Weights of a small contrastive image-text model: text encoder layers 8.
Rows from block 7 of the image encoder of a small contrastive image-text model, named by matrix and row number. Rows with one number belong to one channel. Each number is 500 + 50 x the weight over its row's rms, rounded and kept within 0 to 999. All counts start at 0. Numbers have three digits each. After the name is the row's rms in percent of the matrix's.
After each channel's rows are labels from the 100 images, of 14848, where the channel reaches its highest value: "strongest on" is what is common among them. Only what is clearly more common there than usual is listed. The data: simulated fluorescence microscopy of cells.
# convs0: first 3x3 conv (encoder.blocks.7.convs.0.weight, 256x256x3x3, each kernel summed), inputs 172-255
# convs1: second 3x3 conv (encoder.blocks.7.convs.1.weight, 256x256x3x3, transposed, each kernel summed), outputs 172-255

convs0.236 167:523494497559504502486500497493500489471525499493500500579495503587518479484490485506500481491494500624490494500475500508503572519466487487514500500518497502570515500500495494504645476504505559514513568516500576612469414423474345500495487500518500500515
convs1.236 224:499493539508498576513500505515536499525500491431525514500505506763522397522486500514500500315540471510496500480684508524500500500499499493489500492500500500858506500490505645500499475497482554475500564500537502603500500493567405500491518498500529500503
strongest on: fibres; few cells; cells: one or two

convs0.250 049:489480430500531365492536537500462500485500453469500488583459474454527502459431500587501494547675524511566522455513514532500500500471500537534500511462466419496500500533530395518500500524451469384500462470549507500487709475478500462486487493523500510455
convs1.250 048:478565475500468559485439504491416498511500520515489456500481540512500533514640484500475500642564488502447500522573366549491500533537500517500486500494442550525502500495545567477514484525476618497526500500575517474512616532507540500502524455466496490551
strongest on: fragmented nuclei; few cells; cells: one or two

convs0.28 101:438500462298451411487517488479506477479500482500503481500465494500436452434465453467444497500470521500495433486500470463481482500458465488536500470487477473423475500500400455482460483468489449428478483469446481487465392500492489449420521487488470508422
convs1.28 099:465500450490450470500550491487584488450448535470484633568483509461528607535604440500544487439500497418435510528477645500483495500360509466483502500478517452495453487483402458505497529472449459482494434516501435479501334514490485540406543430483477538540
strongest on: cells: three to five

convs0.136 178:496538471453511495504500496511500500529522506534500491509567516470517595568496445509504506762500500470557500495613466539500495495474500514500504541500494495498529517505500492500455533658491500504518379514528433432500591541471676500518513510500500500497
convs1.136 155:497515504498550446506490500536290500507505437518479500502487500370495535513502496495509506854480532500506500514672500563494535512563505508512500549500435522360517500540500475500500500604510613557496500500553530404530493500482551482482509509516487500500
strongest on: vacuoles; few cells; cells: one or two

convs0.184 093:451500499485450462494520539437499490476530485508500507427500500500516409474532412481388497461525500500390481526313418437495500500556493493595500466509500483418496502500456487470484500359529463457474491465457500461493414500593500478463509500482393529467
convs1.184 093:496471441483502461500500500404450511417464560407500548508486532351500629483552477500497500186488500432544500511443484462491498500451523519476500500500506461460408485500415403507453500426504464521500500505420507500500417500478432574477465482485500513483
strongest on: long thin cells; cells: six to nine

convs0.128 098:448492442422478468477554448475437476472428485436488541503500490476450526438509506486506490507285526467501494465539502525500495492469461477527500465446462500480440509492438448457490474474511417472448468498500477519482274500437500452487475480404481513478
convs1.128 070:513508587500484477516490511500554489512509434515536579516515504553532491553478491498376490567425500500473489557423780525506527528408491493483492470451489516464486500519442523500517500505492484489481453500594506464519258479500500489460469491555460452612
strongest on: cells: three to five; ring around the nucleus

convs0.122 067:444500486527492489540562500489420500453521477500479479495479500460530500528461485477500475500403500516426512458500457500500517500533500488504500500468454471500433464500480423427500500500392500447433500474478430500500202536434500478500503508432500545500
convs1.122 045:500482590533487485500480500500626463485500463518493383555500490589500482452463483517482500529500500473487521372455521487518492512347490434501504500464410530464480511500484520492542500500500484505500510500499461449519516511502519481529497486484518346661
strongest on: cells: six to nine

convs0.127 070:463500467500438455500469491458473500500557407518489495354431490468500474491394402500427481500533500500465454486327466419500500517445480500563500492484462482505465493536546533514398490482475516476489508523402474394461381427605479466500546490490485488441
convs1.127 059:463501484500527426487495466483402500487500514368480501520488518360486581573548435499605506478500516500526482428523435444492494473432507480489500500500502494570500500487500431500445482470521666542491489503492471500471546467500487531521518494496532547444
strongest on: long thin cells; cells: six to nine

convs0.221 044:477508500565552463524512504500500500549547465513524461526508500453515507551510500500485526492519500500514593500500386490507479500494529500520485543538518481500563523500529501479473554500581513460482500546515462500520578500523536469556602536481561537516
convs1.221 047:488486479500469492500500453500517485486500483437390389464456514411483500475509464500541507534500488489478500441434498509496500468495486522483511500470494544464490500486489469521473478489500562520494465466500462593464559500460487474414467500511508512578
strongest on: fragmented nuclei; few cells; cells: one or two

convs0.165 100:454497518515487456559480531500585545517504537500602537500579500463523500453535538482478490500558508494492547548500472495501492496627524516587496525541567505504605526500500532507500500470560509496480492541555534484521658477555500502470573562486513528414
convs1.165 086:469474427490467453493499500481444475472504512500299507500494515385487527465514438486511504402512500490508496507481451500502494506460500434497503498491512477435442493506486481500500509485476500520495510495486473495488388551500489506324475471459494506360
strongest on: few cells; cells: one or two; fragmented nuclei

convs0.8 053:489506436678444479500483532519494490487500498583500528355487539476541396558373481488457548492418500522469576501500480480528567524500513493501474427500454500500421489500599498483500532514473567485501473485471476481471338487509486436449521500520490500455
convs1.8 052:514482564500527433460443467496500500473500509417449415478518524440446510501468446516488485500500500421454487413494445508500476500528482482428546500543479501513467481500695471503450500446495571592496550504566424523493507472500500500533480503533538498543
strongest on: bright spots; few cells; cells: one or two

convs0.158 160:493500483463487498497491503641508500530590498679499487513508507500500718506497509515438498561500533395545509504859487576506500500512497510500500500521490487591526506494699502506595509511514512497498487496575491382516608491500486515525522502515520491495
convs1.158 173:505500479500530484500515449775500500403587510602492490537466500467500542485495520500467496490500500304509500490505491613501498529495497506530503474500444514419452455536598480500613500492494778500499492494492498498506480507500500507498496503492463481491
strongest on: few cells; cells: one or two; bright spots; vacuoles

convs0.191 058:469507448580477455488540500509523500462561497514489500427482500485519420500404455505438535431424482522416509514334419447500500506445500488532500443500482483500486500500439461485500508500498509484468467455530485476500294503518518432489497500514469500466
convs1.191 063:500441549490522457487446424524657500433500474422456350481493510400436543492478466553453496316500500364519500391369493479500488500442495500465538491500487497293455500500463396510476514455487481523500511513550438518475475456500453497447415477500495425465
strongest on: long thin cells

convs0.170 066:416500476474504368512504535472506500500507510557521510545498488460518452467454396477463481484484489486499548489500440450483450483471539500531494500540508403446579483500412488442500500469492459404456472535511428519482398482505521491479529517475519503460
convs1.170 072:515487433500446464500516500512545468495445515503402462529480507447500544415618473490575509404502474449367473489521525494511489518528485435491500500496479444530407500490344500509442517496456416552488491492508536514508379500487493540430485471501478537550
strongest on: cells: three to five; fragmented nuclei

convs0.61 044:449500485559489404488558500492488500500500500500500435440488474500505488412427520500470509472425573512500380474500432475500391500525504531497500482445515470467477539476538466441488500500412480417500493500621477478500506500478500448500543511457565523475
convs1.61 042:483535487512414521512467500489353492444500525500473352521456489400534553474560523500427500435500500507363500475431453493482499489510490434519500510500470516500506500509479484471500541500487637475491413511644504500517628500500486419423549485525463456582
strongest on: fragmented nuclei; few cells; cells: one or two

convs0.151 170:523496505515500505437496500635500500495384500633492500522491542500513601519500510500596489479493500466500500500624502462553603516480475486500484413510500496548500500486769500500513504418500632530526517495522468500500500402487440508500493487544500500559
convs1.151 174:519508490506500534497504424546528500458500513643496500535504509484587459494474555500500496500538500465510507495241500393563500498466500527498505405500445507479535476497702587501500500385495668458500450500506492554510500508553500500498474505518487476493
strongest on: bright spots; few cells; cells: one or two

convs0.133 064:362500498494428430552456516500500509499500491484514539475571489500477473443417456411483414500522500456433426476500417488500444500476469500544500477533495492500482499500500470446444500474419439448415500533463464500490557500511467464426506525510424500338
convs1.133 053:514421414503467455504487542500504477408468516498526534510500535485500488457463459482513465414471494476559500499500531531500500497421484452500500500464439529353500500528374459506497558504500502480498521488348508545449370484500472521424435470452494390360
strongest on: cells: three to five; ring around the nucleus

convs0.69 098:442500502533448392523502556494545502470522512500532531454525500440520439429526484481433472485572500500446538544407454488500521493563508497617500465534516457500535495500479506476496500389519485464447571519500532497490540474600457508435531525486443538395
convs1.69 090:486492402480491456500485500475557494450469506481380537515476515500500525442594455500494495225524495489534488500496433505506486500447511456495500467512499429500409475500500441500453494446491485503510527500423475509483349506500472537358478430456504490379
strongest on: long thin cells; few cells; cells: one or two

convs0.20 080:512500551597508488500498529469500500548523494500509492494476492513467450516408500568497447500651484500496542515362533500500486512491496526551500486587486573500458534500523519532500497500478514512569482538503506474500954519614531481500559509534491499491
convs1.20 072:522491414508515480507487500489442490486500516484480387477479485481456481511490504498500503463512500500524489461548205485491509492510493444488512500500510445504500500500415495494475482500529557495500507491501488531469783497500500500521488512430508510327
strongest on: crowded; cells: ten or more

convs0.232 060:445500486517456427530570512500416500463500473500500593534500500483500500490443440476492502483244500500469512455500460492470500500463510500450500513478434467483442483500460460428500487500442500500434472518565487516503167538424500500474516500415500514500
convs1.232 058:528471608540526505500480500530592488466500410487476390511503499496538504390431488506473489463500500500412449447386676516500516491448445438496522500471447513463443500500428429500493500500500475511490500506547495418531384485491485500457416500520491419646
strongest on: cells: six to nine; smooth cytoplasm

convs0.13 053:418500461470507448528391499500527518519535520484594495500515464427410459454528500502500491480606514482507471518420415492505396507542526517592500465565549506483550500500481561484461500451576500439519474495427498500506502398687540560484612500477506523365
convs1.13 051:472479412472430459478486483500472478466503525517303474477494530381500524514536470500515482500525492500508500505523464506520488500477510510490504464512500467500483491445449482496450501500492520517493455500516472492465464500485471541414508443525503552400
strongest on: cells: three to five; fragmented nuclei

convs0.255 056:429500481580488437528443526475533500489500523463585525578512486488482462410523515492572461500610500496500489534363443488500500492478500491551500468555540487457559490512426550503465500500515517466520500542404570631483684373643569492457582545486481513359
convs1.255 051:460505440500483506500465487384440484532495500516301476464500500466519428525465483487605488603500483543485500500523522424518500475460521522478500473500490450631540490500457550493469500500489465500500482500533354529491499514502508489400505475518520492399
strongest on: fragmented nuclei; few cells; cells: one or two

convs0.15 073:484490504500500500500485485500469500466385500359500502596537500516484531441498524500609497530469509477528478468578530520500500494473500473459500505467507503496562493500371494465500490509499515494485586577469536660484418514443500492461480500491514490478
convs1.15 084:485500547500511561500491498494679504515502429527478534510549504633608301491453546500486512732507494535475520496448563524511525481529502507505496500500489511529534504501500650492570500528488441443500486507565519499528475495500500460450498524555474476511
strongest on: ring around the nucleus; few cells; cells: one or two

convs0.138 057:395500431472517392522525517500448491431487470540509557479468482501524450457446364500489472500496510512426484465483526454513514478519500489539500500493485436466430483520508446480485468460413473413500507500499509488484407500525527454483488507500484523473
convs1.138 044:432489452511494419486451514500291518479500485525494449511484520445518554396574448488491517427500560465472500505526423444515504520504503420478468479513371525537433487505520458500454567546495610557443453493501538463500552490514532463469569488429489505444
strongest on: cells: three to five; fragmented nuclei

convs0.156 049:476491494529494390539542497475445517512500507466518473497521440445483492479495511529500464438381593500499397475500552510436326500524527522462477523436514482500462546458500434473500500491444456389425501500572464542471370554419546488512500474413576536500
convs1.156 041:486500599519524549485519502496585436511562424437451378472513512499558458510418477510345491498458495458409514499316466492515511480463454468513510510500472491524500529545445499500522500495536482450520388500626552395504478493495500500466433500510502406627
strongest on: cells: six to nine; fragmented nuclei

convs0.53 125:485500475603469438481531516500558486477507529467513499460497500515513481492535533500483477494509453568444526542384502516494540509542483491591508502523521495500559502517399527495505500488520491485506713517536616510467531522572500491433500500500495512482
convs1.53 118:464499460505422489495497544500698447484501444469382497487500528600500467484514491507467493342500500531446492481552491500506496499406484356507510500524534471506480494493511485489500506500479429504500694498488466462489395495518492523399496479451511468416
strongest on: long thin cells; few cells; cells: one or two

convs0.205 201:511503507613500508494507487458500500464460500384500500470478500507509341500500493514590500500500394645470508500245500500500567528460500500500523524508500506417500500526378507538430497505505500500522629500533549617487489604500604500500456500505510489532
convs1.205 267:477501500518485502500464541371528500593429433489495500444566500556500441500461475501495500544501500707487500496626500372500504471500493493489500592511507474606594562491411548500450502610506222510502568510569486470500475444500516453496527507535530491500
strongest on: smooth cytoplasm; few cells; cells: one or two

convs0.159 037:481500504500448478500442536449520500502527506500500473387500500518500484518441478500500500425571479500427518512397443482500481536491529500580457513565484474487422473500583488500493500459496505434500519537612488459486531477500494500559523500571486500534
convs1.159 038:458485506500486461488520463483514447474500484402530424486433482391500551541517444500480500500400500369515488445442441439500500482502489471483513500500529473342481516485488474500470518500537541500500489500500474507463625469516500468472477491471491564480
strongest on: vacuoles; fragmented nuclei

convs0.147 085:452500451500486395530518536481516515476509474513525492437445490470494389468501476469404470488525509526437538524363425476500524500531488490581500461529496472485499496500375469483500500385531471419443562500456454500473366500639488485453520519495460525458
convs1.147 096:496491423464453445500501509442563522436470568500489565514471532454500545401652426504477500228500493472489471487484443475491488513471505460454502500503524474500372455463516440500472517439487369531501536500447496486470402513470392558449484450475485543480
strongest on: long thin cells; cells: three to five

convs0.182 074:457506440570457440493552517500412479409500474500481642500523500500559463490446456424489480500353500497456515466500500518500531509487500500490500468473424450500422450500500388445513494570412503454480432554533477536493319500451500455481500500433516491478
convs1.182 059:509486672515532446500407500500565474489492418502472418500512491552500496440411513523489487546500497500451517423459504520510511500472500415468539486462407485468451500498468471504494500500500489504500506500595427500511355497506506478465462471511515422602
strongest on: few cells; cells: one or two; fragmented nuclei

convs0.160 063:389500449420402448510390488456499500488529498490558511438466500500416435422517444479419463489514524433458449525500441434500461500447456504596490500495533500415486513500500498460407467420499487450513372510390499500462495500578477458472548491488436512349
convs1.160 053:544489427449469452521529487483505484488436526448431580543500530321506626609553481490548488404506488464515485514484508476474500500377516501458484489489509466532519500489385460500439507419467455500519447500525457500500399512496451568455500470480507578426
strongest on: cells: three to five

convs0.121 055:470500452582435443514575537529448477387500528540500564500521500482566451511444488457467514457403500500478500453500521406500507518506508487485500416465434500478365456500500388488500500527459433449485445409526478444468271553500425463531481490445502503500
convs1.121 055:536440609541480523500448454500603500428498489500502437500492500393461661429335472522351493356451494408512481399282503500496495478459461488448526493482439531328441500495487442500478514462496406508518511500529533503500558501507500507487410460488486435563
strongest on: cells: six to nine; vacuoles

convs0.94 184:522500500641500505492500500500541500450638500439505448464508500573504491505494514528404498435500429633465493510409500568508560560500493500512503501522497516602559500494404502512609500500522495503519711513514631554495396565518456494493492500514500500512
convs1.94 167:480494509501480542500494570513674514500500456425524503483506524718468329507478496507445500273500497533485500475783512587500484503492474481483500500517543522674500494481500500500508492488490461500500674510509493511498499489500418494481498496463513490496
strongest on: few cells; cells: one or two; long thin cells

convs0.55 075:446491451476500424511513491488435490482500495390500601537570508514539492435482544446526409525373500480482470458651486509500500492465470500497500493503493500512547500490394455422508500520422436482385374543538463617510406510440500494458473500470457521500
convs1.55 078:490500554508535477518482534513497483504470461507487535509547495562596438428474534495549507571477500500472514519457608522500509494504506483500500500468457458500500500557335494496539545596488441451499437500486529546505272515507502482484480485520441416566
strongest on: ring around the nucleus; few cells; cells: one or two

convs0.214 065:415500487492495439500484533500521511494521527513547527511556500481534479406498500506487464500590500527498544517489509493514506477577484524565500435522509492500530513548519513483487500443523500452473476527471533409501578407632500451474541550516482531410
convs1.214 071:471503472487513430500469500484160485471480530464422560500500500397500575496538451500643500465504490500584492513755397525466500508473524499489500500499462464608456490511454453500430500500513634556510500486460463523500467488486459553441513492487499511416
strongest on: fragmented nuclei; few cells; cells: one or two

convs0.213 062:446492490516480420529497513500539522543500553485553550500532500443500505502496500500484504493524520480497499521437405455500481500511500500534500466544529473500499494499487531481483500458534500476480513486473493492551572441560500513483580500477497472479
convs1.213 056:529485378487494517493536499485697500491510491461400481475500500428499548486484497500450502290484488365453507483224499500488493494487492475491508500500500432373457500483395492500504495438498437500488484500450501505470410511448470500449464501497488513437
strongest on: cells: three to five

convs0.215 157:505513478483518491500500500500500500501504500492500516506515500443528500541500475509525494771489484506539500500512488529493504496470500508500506567500500502435546514529333500506467507658500456499511459512526483487495547611473690478510500508515520487508
convs1.215 147:475514508510509462511483515500398503552500431519480500495506492463489516505476489489518505904500535576491500510858500507500506500500500503500500613508494496526544542500442495500500510699520401587500503500550520413524476500461552479475557502527495495500
strongest on: vacuoles; few cells; cells: one or two

convs0.19 167:500505505544500500483508500513523497517433502496497500480481500443505492500515493500643485624512415526500500500489500500499545526485496497505507555498505491375499500515434505512405500545492500500511500501522421500488524612495722500500500500500505500515
convs1.19 155:486548500522496466499476498455511503550428423530465500495537500444500500500481504505505500841526517634494496519534491312500525493483496494495500600503500467469624556500471515500390508642507277528502510500575508418503488497479618466460500508552506490489
strongest on: smooth cytoplasm; few cells; cells: one or two

convs0.220 056:462494486484421380500427471474489481487517496427542641543516500500449505393498492486515453514543526500417524513500469566500486508506482500558500528516507532483504561500346500500488500500538515490466500543514500516500646500534506500444516500518417518385
convs1.220 045:551483490489502564510485492479573500500500542520486527484469489510550459478371478490530503499521467500561508483521576461502467508456528523488488496482444452538548500545341579509528514538498340500485500476500379563519307537508479528374529476549478477395
strongest on: cells: three to five; ring around the nucleus

convs0.67 077:350493458441500394500531499500466500477409504441500547553484500477525513430494470478509476565398555480526504481621531516500508500481500515441512511500476436476513486488404488400500509500450423399424486500549483529500405500421500458489497500407503497440
convs1.67 062:471512574509539534489489516487545500559467452562531534522504500591616396404550490500414500601500491538442500517484570462524490494502463492523500500483434473507494500500442580484601524489483495477487463494578467483537399513495512453425501501542476484648
strongest on: ring around the nucleus; cells: three to five

convs0.195 089:401485459347473429456593473500450500456428479500482519426496485505526509465481482500481467507397522526498473450622523489499525486441455491448500434488419479458442494521501407421490488500461405450460448480525517467492277484412493443461486491461487517485
convs1.195 086:425500630484445505498470492484302520449478500539537568524519519478586542481602466496496496579551490538463500631452712478509501500474491479512476465504460550537508472521516513490477545514493592472500462514577479440500389492513543500484482498538486450559
strongest on: fragmented nuclei

convs0.177 074:430471431451452405559435528496515527519495493407565500535540500403447491380436581475500465523498555465510459514500488527485434492525484495568500502519539478471525530500461497460500472500545500441468502531431531550503503500535523509473555517496479496383
convs1.177 078:491511436487484517510562519384583452483500487573406542487539502515537385422513515490421509503500477454434500574440546507504500490433510476510489508460486451500517489500319544500519516460500478445500479489467413492500364500493470517371499451495464486526
strongest on: ring around the nucleus; few cells; cells: one or two

convs0.253 057:430500524616481500500542486500455473512500528522486779545518500493541490498455506475500458543486500521448555527485486513500500500554464478529500458520537519494457520485428552511500494527487614464472466569553500526500464482495537470441554489469441550500
convs1.253 048:609500643462511474510425421531524500499502448495464411492511507558516376470475499525520500545588500500505486394530341488500488454481481410460510534501456451625569514528458555486518464473517477533513482508587465564493519486484500523433473519658526520510
strongest on: fibres

convs0.210 175:503500478500491500481496497583506502488697485615500481539504500546503576529442506501441500500496506500500504500666510593522564509500500497513500500506497495730535500500647500502730500500516527492492574510507581482500500480504387500497500500499493500488
convs1.210 183:508489498500506528510497482740518500433642522541514493516464508628500488485473494500492500346535479330508500463679500649500485526490496505500504438500467521613408434509590560502665495459452789481500556496513487592500503525569441503503500498476494494497
strongest on: fibres; few cells; cells: one or two

convs0.112 112:374489426444440441460459436477462479486500494394500567500457492486444485436453495511500460533469527489509468477554480519485483506406445466552500467503472500500449514500481478488500500503477501475465482513506508495467564458513496480449518503496456512369
convs1.112 082:463501493488471466487555541550530462497483444537488592531518508553576500597498520509544484634517498516450519552506592636513505493281517480505499500487542485522558488546415572474554529531441595427504481500557363493519375488519505472400535455475472482445
strongest on: cells: three to five; ring around the nucleus

convs0.150 102:462500477500463435508507526557585504532519559574571535490555508453490589512533514486479470500543489477503529558562458511500478506533523494577500480508551475500595520518526553490491500482528493476478525535569551438515655500522511521435584541501483514431
convs1.150 104:492513428481457425509522493555570462389523517533306495502489529377500569505541491493458500493500500422475492508457486524509492500405501433500499491505500447305449478515523433493490509469492534512495534494505491411494401538489492517386471476431505486389
strongest on: vacuoles; few cells; cells: one or two

convs0.192 059:425500474509506397515500537525458484522486484414516489574529485526487500469409554519525484523426570500517542440577545577481495500521500518505488498479501448500513461500480455409519500565392422408442472515558543477486479503474552463511500500439539516452
convs1.192 060:491512474524440531490498532503546505548526476585487378518509471698512398452452525543500489765474500504477538463512485528499514500516494505521500515501470559590579506510508618494613523520502549455500505500518482466515551535500541500495485491493495406551
strongest on: cells: six to nine; ring around the nucleus

convs0.87 072:392490516418492422500464549491519510523506528432551574682576500430447538359482513453514468606605500500499483508500482522511500500512500500580491538533575489500603486500486532467500500514460532442500500534514524550500618462572536496483541508480414500370
convs1.87 051:539505403496483467492486473426534446519500492609424559470501489539534304411460485492475500554555500500525500489500531461520472472464502497500470500449479452751490492516362592508491512500472488511500483486486476520485407500500500473374493477512498535485
strongest on: ring around the nucleus; few cells; cells: one or two

convs0.106 088:432497493490526485528500495490493491512451514397500533676600500513490578456518574500594485539483512494562491493759535578484477493491491492467500529495541506530609526500467502481500519571508500513502500552575569564502584500493500508476500494475489508491
convs1.106 100:508502453505511558527492495482562497520493410576469492500539482582581350477448589500493500706500500531513500518501612509520506490495493527527500500474469523516567500527447641500500500545500494410500452491504467586500456496512500470421476520552503401493
strongest on: ring around the nucleus; few cells; cells: one or two

convs0.41 099:500500496543504488500517489512502509526476514458545571691621516500535638499518523510571512608526500500568501523674500540500509496533507508507495505533535500525635531500535536525500529594525551534509480594565554578507682459500539504491543528505540500481
convs1.41 090:526485508505495519513461473503440497551500427499430468475527494530522416525458508500560490813513500512467500498552471511497503489509508500500500500482434502609512527519493592500491505532484663500503481494581483545518429498510500435378542495585484508437
strongest on: few cells; cells: one or two; ring around the nucleus; fragmented nuclei